A small contrastive audio-text model, trained from scratch: batches of 256.
Rows from block 3 of the audio encoder, named by matrix and row number. Each number is 500 + 50 x the weight over its row's rms, rounded and kept within 0 to 999. All counts start at 0. Numbers have three digits each. After the name is the row's rms in percent of the matrix's.
# pw2: conv module project (encoder.blocks.3.conv.pw2.weight, 256x256), inputs 128-255
pw2.78 098:571445551458525619511407463553609522569497501535575468593454500631430511542478492465555424523411571585437518472517476436505603517446504468526570521511559540508491537566549453540531577539522429532548510550511413478533582557510482478424508472560563382513539507483560555547506561569496582504539468550521417518545498566487526500540547495477495541538475480494521599452515473559490388456523
pw2.79 085:429452520436518514400505562444543442470518515535563414482552494514508480438594536513561439499498454433538504452478569560474528571637420510539573503459466521503465401522587569538584505502474541569480541460492576506522537553512491516499487496434513575539546553559516467440490477452522513562503494481523528609547507486412516430497485538449457559399540556585525478537462547470485555478570
pw2.80 100:598570590542442401488531470518542615539496511536392525514475591600551654483399531500571461467541469518459506528430466509504475513538461479467450437477503492550573533516470499453517567547529480454475514544510476411464517512443497493496476464604542410505527563477530447487469470382439588506494427458613557401499436470445532503423484464498496579478438491529538499467516489509457471506396
pw2.81 094:434481530427375471431499545480482487482462488535505500440469564489522460523533425605505526528514461461493562520557559507521449505486511437413421561452409451566570460399453443472527550616485522523464478449489580495549468516501550478376517454577506545534549537583499499402475529423441586485550477496464479403503457536478422451516442422590516509510548466522522620550592527445508573511515
pw2.82 098:480536510396517464549555493489430422526472584499474638477547572492565475480471577558512561448574559537526540603526508499406453514508430455540484586532512598492588502485449502561546549484613477518554511570510544622482454469530497509534440523489480481452499613520485559475511390487455481512476497513592408553437501547538513472505452475477474462598472503530495461490423508400481483500474
pw2.83 101:433629435491559499506528570476484483513409485574515567496527585530447442505563500484549469523438511492539474528486641467544449480498564493456527519493482497498465414581500598522496567552428434511528463451505481588432504501508564491500524507482467440494510427458507544524517465494560527560473513517522535545523510532512434536554476541539464536571524559539469489448497518509565446504453
pw2.84 088:486481413497528557489564427498443509501488535519455521514450528521466519434567627480452482536452593486484551524509545560482571571528427462554484597463479450525404534508535542505519522579458529435598528483427562560516500555584499417428481532398499491518592600535352518476456478473467474545494487453388493548436530538524479540536496570476582454367526521528493539406530506440475453546482
pw2.85 090:444575385516431460470398371479439440443563519541554444467566503477432466579517483424463437437452549538559550520517539485541512529540470508577470539549578490444508512499490570566505487455482422516513491542524462449499574526486592446454529444521513513480560502522481476509476482532544448564536540545499446472480566516476414503482487397585549495563489472407529585523507434511574474509433
pw2.86 118:537526438491414552450531559523506521546538532540493524510467522515526487457513506517376533518510528434574536478497498507501543551483476527482453590553500494464491494522444525497531473408418561534488589457549504478534502510601584505585553504524446487504491492435501495427594511507613516428460516490530507478518471471580475526483577524463603497501541478546560529553441461477557419375561
pw2.87 110:527480546504538508552531499529503527449543479459503501509576471566578444450464501469497472501582505440531477494551397555463470525473487481477496454608642463506494546445596530472555467481358427563460427514495501432523534459605522521472511601512474504482609498499427494481436593535468474524481455461527510489481456506506461607516533546518555574621477451390518530468534553560441504424485
pw2.88 102:588502497481538483480454475505478463519488501571568380519522544547519493451539544492536472450542533457505433496494513500509485520564467480454437556561504484568434466551565526510523514465482466556573555561433563527529373520528607506489487620521477536473562560479387490541423549475464531525462513472574511567610425496505622491501592535548556567522571538474508506499521441504512469585500
pw2.89 107:487514389566492605583502480642478510395481507553447655507489494433542480407488499494466428494514549493498542562520474444462526494576520421491525576479451504595543553480454501513504520510444486470483505570559530588475462559531392478469500527487425534528488609476499462604459570513480593504502443458552489508461474522579488464531508472495526498550483574495479440493536547465492360519565
pw2.90 101:502469548505513414504507470558536381457550447603477427499494468422485519466474493450453523479409491568497549526525501493469502424483409450583595538456428485520461428565563534565521495480551562500564482459477571415500527401489410583418473438489469500511496481551501405502577516530552507459444532505560433557457478491507471497521593440540390513560527573550479522534509480514514495559612
pw2.91 090:591520549578493512595453534486515450490469553507540441446521600483520590532505504538455518552577462508543471540473475551513515488443502389492559485526498493427460551459502426555478496431471522430525542439508529513521527437533516461547523538515577509542502624482453459587547580485450579512470508521472570418432493539537560519490555580434509497391490585627528475564455498480555472495502
pw2.92 107:501533510491572529489459493541480563487494443593396486519464503560526565474492522492550406472506446482508527540483518534524484503455455529547513499503575487390601512448470461539466548481519484480397543397495517513460496429467410457456480497502442381506336471392453492519497470553478576498538577529541509436472547486469537428407536541524534525324441525513537453471595478523429596530473
pw2.93 104:554562484511505492504544451477530441535525514409444515496515497543502520508560544512437461529525512490502453464543492476531492482482517547438566525534547481456527483521444460460465563505473444508549523490455437480422476546503496614414618483436555492548497490462406512636515656450590549388470516467506619487466497447473554494464432520493417465589570575476540513558517495473517457499539
pw2.94 112:490468439544417485428509528463503555511448516408468556467486598524539471519513411535484525477564491503415518504504553506543589428569500450504461504491567526525537428530499512524554477596484484565483483474498495459561576474511484448460461530553571557468604540469483446515454643572509457440613621473487467465524512523439467457448535487613561547479461505396524484462446541531468511551566
pw2.95 100:491491361422552518489467482532475482528454483578477462502471609511494477522458430624564484582605493426571492462485475454496586452541440473570488443510544432485507470470490531513521491416463495508441588520525474486479513502597482444514585555580398500452601518587520481559448528536546532586468526519514492540596472540542466481453479559548500476451545498579477515515479479643480418464515
pw2.96 096:496394528447510433440553553492535522507426464513469517566502572569568510532437509486425438585517479550493496490454466450508566551424492519531433512531458551512543488497536519470434431518549479556463575490453510437553580523516563547531526520528554448502419545478512491441561540430429471440533497568430469532499525465567573507508501475533576560387516441573536493477536437583437610447490
pw2.97 092:510472473546509523487487537497501487576593504554554478532498527582462515412499547533469539503486480522520590472525426429444504441470481554497540413487557482579452488523486465512503519556463471524501560483545456455549456495397609523496577525438566552446438531530484600459390572469581495488550539512501612467499435483468471445464532559508444446546496619478516495485446581472510552483540
pw2.98 086:396487584461457570578564536481470477538466529517494472420513521488512424493443489431503493515540498522612498438502573557459465486456439459486400497468548578519572477509465367545495577448546506503494592530563469500541497482563512475542542458526465572494524553515504443473540542539455521478456425469470460433489396488445461595471509502489569539527487482535506523506456472474391535522498
pw2.99 109:464474463417444448473426594551509508416573457455482586483480612568567523566479445449583570541476468464502457384500525490397470540427588463453449527551520559500525406555498550496487506473486435505470469519523496459486459537504518521451447481471405460479498500505547388544542527476484531493431485579496447404525551497481517526551549539497553436645497458554487568485466544527457517599503
pw2.100 104:477450403458591524460518543517562464475506539526550465512523460505501509480489535549474591506525511455506497550548471469419400499498531508497579532498482462516445424425532451505533442518459488510491548394497541479476524503478473459538461471535508552468455465465439534509469475480419623557481456486547521478541530629503467474475525458491461455428509482592441480552493469497492522438448
pw2.101 105:492426525496551497484495449508477447526481539574519504484541510412542533542608464532512423546523463518542555528459477528532477541481577474526443469403568496568528472527502485522504537457583498507576510474481582484475533483527495495544566466497526431456604455548559514452547585548577587494548501386511470517530469479518603436518576418416519478673567506506486511550564598539541384439411
pw2.102 104:540488400461479533462440450466522511486551494403444514555490437498452408565512500526508540541513478454562531563525560534498482542434540490470496469525468501387464469532458477477430461444522540573378505586479518391589545561444634486504483521488532405531467472422448483474596468467424547428465477480532548405460462416552585467503504542530484464384526503527470509489539503553562423514588
pw2.103 107:546577560467526534489508512440506570450511515475469588519469423542527459491519508414560451511544504498497423524490552492545464538519556417475508535429524433548485506581566491488521457428568481480502521554434537523451485625468546525643546435523481564482486463488515538545490438393534494416484486520431406563507526493470532435445502507533515502339513564404525471551525526467507557539569
pw2.104 105:474520605509537434436443507562436568442533521539572703486424583493494596525531561466548566427575506466434512480497480570495530572492489547515476479561536410506596485477528525572463482487400417587466435498575522529495414493452512504555485518507435427488577522473510570473551518549490480414519465429397546545510451482503443524423503462501438521495495447477480513535486464455458472463427
pw2.105 089:495431596414491544533528506453467491506468473528538493537534482573515487540609488530494643459548502509514474502535511633507507568494561601625572492576494483522489541519486553485481513552457496488479534421521502485501496532535505426485443520491490641550561564463556472502496564495485530402502502525556477490488495534499368452521418472513527491454496513463433472491471578468449505558521
pw2.106 097:477490592515578491473512474494574540534478512430480575482571648436454559447451609497418541545457473487487513449423575460436508548571455472510477499475439505577523474510479466527511379471472557468551490430484513477471486531512555561583417530435429489490544470501484437436647556409449619497419642504433534428545518557483365532468477507493493460432524498442524486586516506479530401510527
pw2.107 097:525499530493470574512399514501548469544475498565474566464426445453585426487497536533580651540524415481488423476553511439520471565511550492549514563528487440568531526478563487462494566539524425588512599593592442470512564504443563519519483411507461432523543548526470573495522500498462472480475478472626420505615425585428417500507426579502498524508414516551500618519519454504468362514530
pw2.108 101:473562491558440540597501507547431467529469439515418537581482431411425400434487474539607535514606494552496545434419439543519463487454469467408499467432519459472536504490440498539528503574432545556545477483497547470552545393541472494429581436517448465551545459494560523509484573549446476483477467454469489512559585450520531455514542523555446512533515576607539539542493499472583429520572
pw2.109 094:395548464502536497528529497446524589541511475526512401433532506507540417466534521556507475561511529551476553552454565507517426483499408515550533524495492490511442595539526510450493515479439470500459430489485527545496551556477468437521534440505561469512474434479486478541490549391479380518577503455472535547518487411476339529493554433508502528582506529541417485487522507505482431576464
pw2.110 107:501534525565511514482434511416543558491482505484449527512463464540539536476576457509511528530534486511534502483471471512565430616429555484458476479457533476450463439478546478471544542484501461486564535461455509501572530512560572484473490555485567451433555584524456409448570485534519499543580552494576438610479559488529391468582517473462440501474543407545504457505430569562536475432478
pw2.111 108:404470563506496523370432470508466501529411515447418630502478556426428548525459579569564414497436528589426507456436505486543504524511437493452466500482514521566566540392470559556533469524472472539535473563505525484535561508463477564520454459499548479488482618484456499451488480457501567538493528484458544508474403567476438490469528449430468487389425451500502414573532489479577479361507
pw2.112 091:542459617480541569507485422469481587565541502416566528480475434422462539524489499533464557498596564489387561558495505529515476566532481451424493533567447497494491508403554506435478466465516522523624472458494623519543593485466489498531527488454473547433432416447551500524569503543443478486518473482482412499492489481494514460476492549451519489304482505550521560522567500482598518508544
pw2.113 104:389504496513498465419458535459424365433462507549471575514531541405423504454523487538541516441572560484449519570512426457503624489552525514520480427497481508501517461544485448547561458406469518522465545498538459450503479536505576397430379410569505528517563542428433484539547561511463603527559604483471503484518429558470494493472505545565503538569496595448592483639515526507455525549538
pw2.114 104:490517581444534529478504532548481515461542530570506548455441583469470512479542575491432399507541443475610533573494596526549475495572505464568455400645496475619488559476500570450525542438562556481521466598600453566515536504514567590562505551513539506487577445531549459496488462500485488432512393516456531648459558470416474555477461498466523427590564440542512486499494499510469527575474
pw2.115 105:516450426463391589426525481476484440467454480596522513477475462477538519395497513416479509435555491550611454544459473542500498621477442570494522545582447571485531459456507485539519538451444550467534565555450556479454511462508571444510493472442485441458589517559493541548492550549542521539567545492521561477451533528537515500464540412518567538541448566438502513584477546537436432495464
pw2.116 096:514515643537438569446395519497553585501459511476527550565572503517429537509460578422368596482462544506435534493467540485502619518423491544497419530482578578446530516469536520559417475493426606533562442534587524590557598548465457441510464496520554353536469494514539509514483475461480476554524541467444493527414494455525501434509553455402477475391514568508548490503544477562491480544442
pw2.117 093:470502485445541524550448483469575506464590413461435380493610498572490517578526485466449479545468546505473499568447469399518466518493514456535548488400466491473504480530427507428413439443603565558501451573523510463527554480427501518498411451488544511435496509608505553579530564513431439483566565524497505431565411545570454469417534473524466477521450510443448473481418490503594427467524
pw2.118 082:439432547424424577414456496452535587435614479494370436548503554464426475488489500499463488614540478490479569452499478428437447589428547476493528506509473510458567491433452450390378483536526444522524594392507469526496569479497494408436514448512484525538454563535331478530491448470538504531541507522513435515418449533474425495501494424507548498472530457484548522585472469515544567532586
pw2.119 110:493473515556513464512440421543509590517485488491463486508490493361458542410505517546585501564470410482466526609510401427481534464406561431463502411530520525506466514534529493496509510527500447520534504580458456478479398527456381435493477502439494567548512502529548485538525549551523517511485506532548464527495452509448623461531542427501457480318505527567535410507531525456390530605580
pw2.120 100:558512598520525446520534542510459468545514504440513540516511628504466480676459456596497558527573467549477491458445551379497518459529535464515501520419479523600582476422494566521579494469494568458578438424456492502456539464453464454435527542500440528541611406494581502495640542573572402501491498534518543557529507492483537504475371499494483523570498505578479545546559484532541445540571
pw2.121 114:487379392484419496414535477604489458591569550542603401547538453559468514506540610486490577482535468450557429482530545457463417541476484463444519476450494477549353535494492553595545524538467509519539528576497427535513467458434421548523569544530544490494586534551413614564489503477495490493514454539473545499565515461442459509373455502493491549549531512456474613507482487499478479558452
pw2.122 096:608459524486587512545527537493435557370580543506443511476495384418473435543521492404527552487535571445600507500539487539500492483467514515445481427637522528464501483533558518489449471468448495456464539506438460607497517450499505590541446459444546500527519519522532459520589545447515424482503417544441474504493526480639422484462432492414521515437508561533461544520472450525572488476541
pw2.123 091:495498434578473513518483615463496477479420454509512529565507401452485521469496501374547492518497438481400528526538504523477406466488543414566503478571506595502509494520502501437559540542512559519485456443541529492523526573466465572491484427551534482531522447545549457578634506458471550519531365413469573553435535534461495494476572492490562478494469472473485461511533547473536445487521
pw2.124 101:453501343507514543473590469490464426438560504602544395547513502507524468497505527482453538485419522462464496489557533495493368542533483528486462478464476559508439482521514444605490569441495484448501544515451485444550545475526441468469504571532535493531464464521509463542530564467483469536471521542453517434477529537531478475492561575407445417631560470473526540549423494557537410464556
pw2.125 100:570514619551488531399487524481627509490509415515606442511453501456548502553514566467503495508503483514531499529517486504484443510452575449493499575482500522459397521536447499522549477563529510468545398464545599484486493492502552528455500511580533473539386529447541609476538562354487501529535546507422456536433543491406500513463486506546475491477480409488529401478518500496413416514502
pw2.126 093:567472530500559447429479431467447531407456583468590581472445585443507461508434595374421502537524460520485517545493471483570503540563532540523409480474496478453530481474492507507454482590516589528464550463464465510514560501675610457461509551564407532551449550485512459562599469463397520471461590505438438367526401490480416505586581555468430439505483528478483529455548550519513535464443
pw2.127 097:548546574467427419558517543485543403464501478472513496534488515488473500559455482429495464536478537506523520422495461491519458546474409583495428513517485505500419599513585487484459490551514487468550425544489457498472564509531504471492494516546568570502496545472509550505508466432501436521523463463488445495496415519495506556465439554474504491485502469432533531449493493432473406517617
pw2.128 105:470531612487513513549562563437528443497517551507589546476449488604503455468512432558497522499526501555596490408559464487574564466500503497549518573573517445413587455481508542538499581546465480524551534505431397548519497505456555408456524513536495497497478458557545502437478420595528550532509520551415517482473524610487486472498548459469534485390538463485519459430489438467480672570510
pw2.129 099:566444471531497472558556551507494492500424632467478617521584452527394544517494537549387480526520484467566503482466475514564546595508464556549533534516457504525515468485536519527506493452397493460439600581537555413500550444485481414495455471510513529541448525569504544398478531470467549404541573496527525454468520487541442493651484515417514485470453500524530523458482501527415566541539
pw2.130 105:524500506586506522471499509514512497572552558438489545440530442530597477458441387449554417492457464506439509383460480472566495475554435470425531508543546525472476496465425515481398473483479491553503464443542511507493549496594473563510510440543451538502513468506464589571521499514469519483493497590456502500472504474500347460500477456493524539556432503594487555560430448638494644443520
pw2.131 097:427519470459432582504528592461545465499500492476540486516427413598447512638520459445473421445484533461535498622538415517516400525490523555497501558512445476454497463553535530441523494500558458527488505572516491463502489462498626496530563493550463525456523450468513510555474478420492461535516391511417573515476540524591500477520543593467467499525483487448523586457383492503537494421557
pw2.132 097:448524540540533532581549532557536498480529510474541515547417474511487567536465612431532529527470437552555525447505456527548523549512506472482519407494415537475505515569560539500453531534552508522489592505509515540475497523451509500508471485477505549467444576392469540547492535444500375502444451531493589422535526553485418400541552416505487430334485594552491573475511416557485536533541
pw2.133 093:414545579514485409517452493512536460503481455510455528530380495490524501457509516460661534421417486540569556511509494530521426489499547486400539512591455507485507467527492525438494523557417482394431483556484506476508497427475504552600587493591437503567531491485477512547425510468502557545542498540513507581511523496483435500440502520461410449444535491500472485470437480473517573552414
pw2.134 105:509416483528568521406463487551580541449466505470524504571571428536510484503546531506443468510472522503496464551467475544455544490563402532590453565485516529567456484482496421431475437515494450494482557550521449546508489477458503405525509469563550535530562536528436504504522523473486551498470517462538596408451461472601459537536496458552596580501476510487537504539527445586503325546619
pw2.135 101:385408546410523490494501442489486463478472478547575446489587613446496424431529481532491534487537494524542413547459404428497390487508541560439436422428533436576482470471445527580480553414469486572484459433505520531516468511511462441557444545529562556448586585442520489458499488526519471506467515537559554575599493539511514461521485474493539578471575555512516501478570582532504480437456
pw2.136 089:575513542474589581497495450459448511526579438486493456500361597474426518535433487437549540480471516502476456569467568502433393514478552524506567521451537528474507475342446453547403501525473454457519440527495504575503524495507501637509503543451627546496510500473494398504445448433510566555467526390480454488506470476482555533442530532455509509544561447510540626552472455427502541524526
pw2.137 098:391489539472407541347507537516506501442532462378553548526509568508543505433475521394558482489525484487532506532438417535575456549496508506535408568546656397495500442485535447516563447479452459564519566441549520551516511453479498540488536446537496597496499438485471580494469476467477476520549492486474464397471526512531462561540481514563555486591538508486597403429478512501463458473563
pw2.138 092:495482499447572490562546538465530425459521442564629547469492531555506522511528478495369548426500533534526472541502449586478498454454491479567504522579548460494452549443523519486545493481507557488505564484422488514501507563598485412464454489450503504454464565389568524467589558446577438471474576481423524464532438531468490571588499581483415541436492423420519503441466496509462511457442
pw2.139 095:532507525425470424514536487476469487526474536497437599465416487521555454486536455552560477526463520443418517596571522543553451486569514551483525447498509527483610551561445499565498556484487484521503509385510556425451641505485509486494557537557481431526489444461498466520401446538487511405486376467511518364539461362521469507499592518549468470534490490573452541497501498447464401558542
pw2.140 095:508560475523587534488566461488435439526540551523488483529579450492525571528499555420497513523516520448423456473439634499489488471488511468512535496486517519516554427488574516605501536516484510610529508428449531565565488466541504503497527469477527427526578464485500408483608489463522473395531447520546510430562585492484377513521459455482497471547456499513518543492511548471438383469482
pw2.141 101:455455489434506482489483491505434446481465497443508559477594465387542419536511467542550544531485459498513510501593578512507465516577606372473462448535461498495490505522557541497458495459462567461379429535529495556487525490497562437489453544559601519517567473530532478433614576431522410473538539549489486486419531399468394530440491519460537459606454468406486437519510514482460645554526
pw2.142 086:539446450467603502482514528473456417528409473455453462502453544442578484536513394453562500553582502509533467451538398512463431473363428484524492433581483609377571461497497470470417505534549513515572550510467472441497556568534434466515505508517572446490524560490538461583493575491424411514486552488464459496448497520473529493448598538450503424570469481559416544416506453528421519522509
pw2.143 103:534583508438517505420534548507425433492548521501494577554618454452508538519605557454586443491622507535529488495452474524487583488507495496516383431451464503570452456471478484516544426561442462468583469505420597417530496587523479563531486526513534501490585503562557522544503504491471462485553461541504484446471574487514428513516547549487537517487457523534553465548531551500484425537524
pw2.144 102:458521431532413508508480424493444498500474548525546414485443418568428471553453451574547579455527456494555474476447519514536467498519449479404576542572544544489480540492462554449537530587494449558475530492493490567538492473542598579585533500573454442540549570514492537491584592522522556568435592520529449584442495483516428475497483489523457516521502484511535450530429497429483507460553
pw2.145 079:544557423459587520488508611577489505405449546521471531489451497532455536534488582421529496481457608529530579510487566472465587460678409475424467496556481462497517450601498527528499536534546494392539554520460576448464479496528457444487532498560539496572544560488537537469463469351480525565535494508517482575515538585520473593555458477578471523530489559376405586596410481476504578526443
pw2.146 089:471361593591540485406502524583542373500439549453484507473513469486494396522569488477545615545508535440640522530426516565409542487476520517626605481478444531440377464522502476480496602529502515535469479497587513462592506504470475601528481572577492462479540503505531478447586523496518451514504581495502513495493513473489423533661536516447623480442500485492463509468460519498468427466519
pw2.147 097:453554452551402493570460520499514581512523506560507448521465453513576507397504558472535513560437537522513491457478464489580509454529518461391458506552553476545569481470466487426485455512469417470518493576492554629515451530489501655581431593495437542476527538466479503533469619414511561466448443513487477571497489532563586507427480481532431482428574507467505392502427538409487468448576
pw2.148 102:547544396481514574560462551514528500466471565443446645472527487457535418441513470459512350581499499551471504459497514483517534453527512587544475491484555473531575520454467493494550447464480482548466533584442467516475550444534483515401538473480484578414535521495511517508479577496507498453480526527532533547515453529559553479515435440540580588407550537498534478551524448447542527564443
pw2.149 110:561473506565445524562505551505460419450535548564586549599482372519549464591548502466520504579467487574568586552467486478477530479502527473509422536553469477465556430512535491589496462468527434516469592600447499407479415462480463496488531482622432561436509470489552536631487549519502495572484408473449571585595406510480482471508495637487540492390543539529562488570539555480497409492511
pw2.150 096:505398499471442544490539501595606478498539555584505587541656437363506572487488613462467437475465557574521525554491580547539469587509380488434495436513574472497546602507458505480502487584567527553461555607478486569519493494555422504565541512520518473502459605550459556508527560607526522475547580502460530578479548485450518534497575619525458475452439482529461599459532497451562534481496
pw2.151 087:523580406547586485542595464460459430503542462487421475538551518561533450461451486575474480486510457379612458594484480452503498577579554476543534524385481529539509510508534435477546439608487495493475537498439410496490489560545456567542554534471561503494601550402490594407493468471553518564512604546491488438516458569500542456488490548510462623573488562586530477469631509409483560511417
pw2.152 103:484464548505503513488516532570487485489413505432482465482481504421566508502523510473433537413444457511451468598499363540435503603451524504491464521439519512540505510554511413418498525459396484441442597514504501528543469537479496396473578536452559547497532584518450471419453476473516542422477562596371481456548550450523516489477589555493582515571470471467535540474547527444540586454416
pw2.153 101:469458607463522461511530478566491517551474527470452457493523518344542441524556488586535452442378544527422577471464496560498573540488505510447453585504562488506554453498449481607480448515531550536546481519508476476544540517560453473402485508439603477514545521511532428583468574500508400445542520454506463528561407534471435430492543437468579435540487555562450573524488463476511418403581
pw2.154 110:531464578396472509522599423504393390451518433569541489598477497450537492464453512490401530426413431557417484478550517576540459490402499531496448436609492516510533454579500458510545429439426503524538463530503427423515460491465526598386539486543494493491508599503536542567507474568545473409513376502540512463510482546511409437558493490435515588525456456527532533547548502499551438515525
pw2.155 090:498518408547513397621461470445470453514577439578446502492569562566489498522475477527505517480461515427496499583559534501506491512454529489527529529541429554426480470566542498505490492510507451565472617544527423514424454562484488441535535428542463432511503542471487474534499495525536495497550488529408437393551498518485526596475526599521535481628522609503527530552521503460563449435501
pw2.156 106:495550519425503484416626546618462459499522488452589590523574494542428457486444480477468555476508453434538511419608335507485484554579443493523493552511502473539467483478531548529505526507398458484455502482515566470527556486491549528489452561566448467510446515487485480574489553496557531502536424550433459459526464522553532418518444409521521551480380410499481556448502440454546520492451
pw2.157 089:498425590570522557536537511500467457552531573499530504472531540435457564567527466471430556517515498567582498524502509470476492514539567508533521482455451512558469539463475497491525390469407551564445523450456560407409484553544491550422464553348533487430494590505575515554513430503465527518503517526466478411476513524556494422531543480432527455460398438446494506556535450521468615423532
pw2.158 109:473599572479541506522515485472390544566560510549606596476553537533526589510615534478513574441416529523539479463444485429522532505492535509534491547545490516535472547600498380538484467502408472474504459509576552566513498534544518613549575566440478520450525530587481465536482454450492527589428552545505425563499371476544487487535644474545481534449604403366517513571528519470459507552529
pw2.159 121:472566548522474523486494518558601468509480543609529509541543540559525508566462579545475412454520503456517562427461565518518492540551428482546484485575590564508525570539446487495527440481448471466451575420527487515527472505453527538535487586562514487526497448546493517504547571564438501536484516536511531446517432578469536436507511463435500566703548569497489563532509517462499502558447
pw2.160 118:520510432489497438478531487516456502451599479544550363565481494457470527496510441476537482445550563463549472502516595478514504471508467455526451464478502510594439479522508513498484465516518472521570500586495477480457486467492524438494475473527508486467663489488553467590551526507447576514604428539460452501488429472554546549524473555561500362702474510441569546552422539443549435546582
pw2.161 095:536486433459509450496401465570516455479415479417554482436450571428495490588508569511345494480562508503503452515552461480539553561477333442422514439483517485495523445499452468437507474567472538511500565479492473461440652496544574539573487520481601503532486384572541418425526433452466503527544386565483466424582597483432533537473497469497592483502375477438487517570548468480469508462524
pw2.162 106:467505467482464546424387452599433487561482451413479409470536421556480546519475548637466538490532543454493455597455591357462487511502436533464475501522551489545550416485481484379518512493429474542535434588536428495498472496469486513503482510511530532454570527468489542473535625393468514488508588486501565443494446506547514506476516472488531515455498433413568498438529586501457556559450
pw2.163 104:533410572511381577538453470540480467494548524538572427532523390497606569502509501452484557493481504536431447517549467568589588538479428468555504548475536524454437483536601484498557574499473589495532521506568477528460431531464507590502514483480486431438531462509406525544485412570523493486493512430475570432517561475612591542486521558518492511605564469448519548508534581499593484565448
pw2.164 109:601573572558397450470526566496486510521564488409526579478519449512511458529488425428478493556472602504597596467521416529523527477453422487440472477440528541554563504499512488522550488568483498453585447554530491523494532490524584545456517483484450414487549621548532444577478536491523501472534407408514407453476539505487458517469450562477496432617477404413483550540524499470519392527527
pw2.165 117:525557496494413492484499559532445448506577493503565421506621473482482571529547537549434451564431526485521487578493432439506518475521590491548360471571549494593451477503486443540452487404485464536478497551407528476541510467516535533525521529450476497481505526619574413498518622551497560577521461472509503406474466511491520518561496493428519512623505417478534454480526528586502314553456
pw2.166 099:541519478460437524486507587428570540505458474506458492518496410427543483408522499526560443568448563458499517543547569504529496466508440488393536529616458548520427484486514523517502615452514451527410497491489557436494558410515522440448513470576459591432552577453442562523399537428400506556482577465496432476445542523514530524463535498594481506576562475487572528555462499534586634483458
pw2.167 088:548489410493436554507468500351605485514535516518532622432540493586502503482479529514519405517428481474492495510538461409454536470514515470484447549426589458580522465477383448501507527549522415542519435490485469462491477470546493524494458550576501447492411507484559572568581411478519521484480511438432558486489469477510478489517399476524494423507463547491479408580571522583468480513572
pw2.168 101:514479492483519452473523553478526546456511515426520530539519544579518547499528439693429562478506457458510521497552450477560496541575479482551517523572564471423582514522507548482466538497453432510485484500557539436527525423505465527518494651522468501598466535435481487427576552541466522401408494525496501506476498442465509448472498519517534424673491449441522477548566519439443522416509
pw2.169 100:485407646422352568539484532474560436596456542478547464479465436464488405458508461518496544463474577515461486490565526513480515499518554598505495507461525484595474554525540479516503525487420506427524553363531485569517545466546387516492510486480527472533513549504590483491530405457496433540538399514505481517528614540476503501459443491534524468505511478474460564559460457587577517443506
pw2.170 109:458471439524455489586463509488503480489519538376469398525556485505506461461486549469481488584516483587549483521502498511557461624428488489482528583511493502493442422496547512473521501522451484464491625570541531468558513545493478497422490533510545531569570552586447533553389465443479503592518458549473565483580421556530462550497513436583482576453480494423492500496506520525464545515482
pw2.171 093:546471559386523509462452503568529531474573423500491537487416557558568564558490576464490534534463510549612526457482516501486560502469559554482514460431401460541447466418438501448506408556501582534496490476475440480457522508455468542441511533499494478564536526663422521497482643493530532524508566456528534424447460439509595531497494510498460511490558493481558432517441499471455469506506
pw2.172 111:516448494439533462407561479505420469524532495413441541525495422514517440519462437539551522579517530510409512505570470472515457495420575522540488509524537503470466474459468493491464560463465422499543608404446552501534574525539540627501449508541511516515487577393528470556468634490484514506477578461523490418482604437432393482525517474477458482524506421496534524485482529451542509470543
pw2.173 104:546463365455500489508511426526535514568536469487513513565472490551496521410411543502490460454495505574535540553560531470575488528464477503495510437380540527544476446475553504471488447581532570497526520512483542403539475440554437505500475498448458505556421488372484577477440522559475556494465502558458495627493537439478478542463459506530565551374493537383525501600508504421525529415484
pw2.174 101:434470552447552432449571570486475543527504487555510456509518519588530431498485560596451453516413489550568519510534498611530426488588472502466416484508506519552451502510477511496547470445473493459535529546560488535460476499439503469521550512555519483534539474473409495447415499459527482482554507479533488385519528518495553468507454525509480555470410631413442485437512503620567388475500
pw2.175 100:490458517540479473651483590476517429509436474461403519514508528526473446403568506460457465489636452510421568491558591497504448481495567503474525444468635509465544506571481509498386498489475587589456476514492488429493504591509442471492502488521470531506513508496531418586566477490511454512486489452433476471548530516550541526453469464373427481515542467510517463480548488534544522455480
pw2.176 111:431499450463423609451422473550471446550545457556545548560422524540471497509460530576518467509503478479544622483404461562495518529529450583554458481553463522527556513548491518479603516549510423491495498468435475432456452456439549504426556391559513483494619548515515570490558430513512438464500529542453504467536464456453491539482518518448463476617470390432470565547414539501498486481549
pw2.177 089:365535547373454536481498551515487459604578544531470520526558415556511478480514478505538541509464478544547448530522525521436465527548447512505350522484591474535532451558464440500499523458481517465495529472456525479447528417465460500412574558520487487461466561503531513427489505570544445396476464440573546461467494452495541442507533602505467569631633455492512487525464511475600402592520
pw2.178 102:535402484482504515462434593559539435552412410628534545489546476390589450474560531461526442420481476494572492488464528554501478511440543445445483414558534580512526391525584480582568552492454378537524505441455464498502562524509494476472505444483450450541511484472472481429419548508527486466519458406368437485451466477577412486560545539491544538598548413430541507428451489511605442482560
pw2.179 084:493618577512506497511555534539499549525483519490461511547463385534395580351451556577443520401535476500520471509550571511579486486476541514530463494581480508523484501522478429559442413476462432511425551565386499450472521550507530462527541522538621451482419560509527523379514383497734520520456496451492499518427494590469509491517520527563524557533559481538453500480469474436580536426500
pw2.180 111:547542451544399483504414523480569533577427496501480497514519620599495535501485461473493499520510506501515458490447489423518499536520402470493406500536515515451506592462520533534520563510501436464479473505455495378452454513516576595416515507397465513443494481550457505613600512520522463528588517492599484424459540513568532587480551485437414570700493512499510475487468495539528525592473
pw2.181 099:580453517492522523380447602572589416500486476606583493492542484601503495424520532453457561573543500539579521544520549506479506463500424461538522470433485479627496515536503548524612473567512465524481546470494506545463427513500553428478500479532496393485450489447564468461510543428546456484450512513494572525460503427481490465533536506596535491506574501480424585478401562456521455470498
pw2.182 102:520456544488455455435509455520481445527441442437515552542470494406572416460488530465476429468482511505610517623494535459524459564441528484466527377494539459520496576503520570457534464517476555515438530519457466478523515508482538458612541629538518520417501586453586422507339425459500514503516436538522551512472447473486521464512481608527480561342501578538497479516452535508518427500441
pw2.183 136:438480442440457497417454544529472432530518466419553728519535542556469516457523495466507529495478529504530493551491426499513420470470496491483491526489461555594594482500478458519473512530451514548513537585448468509470482521491588479491518538534543511546587542422475492500410485477525515510523505489435510455517462477515447504519496513504518496472453429486558562547529522497484542579554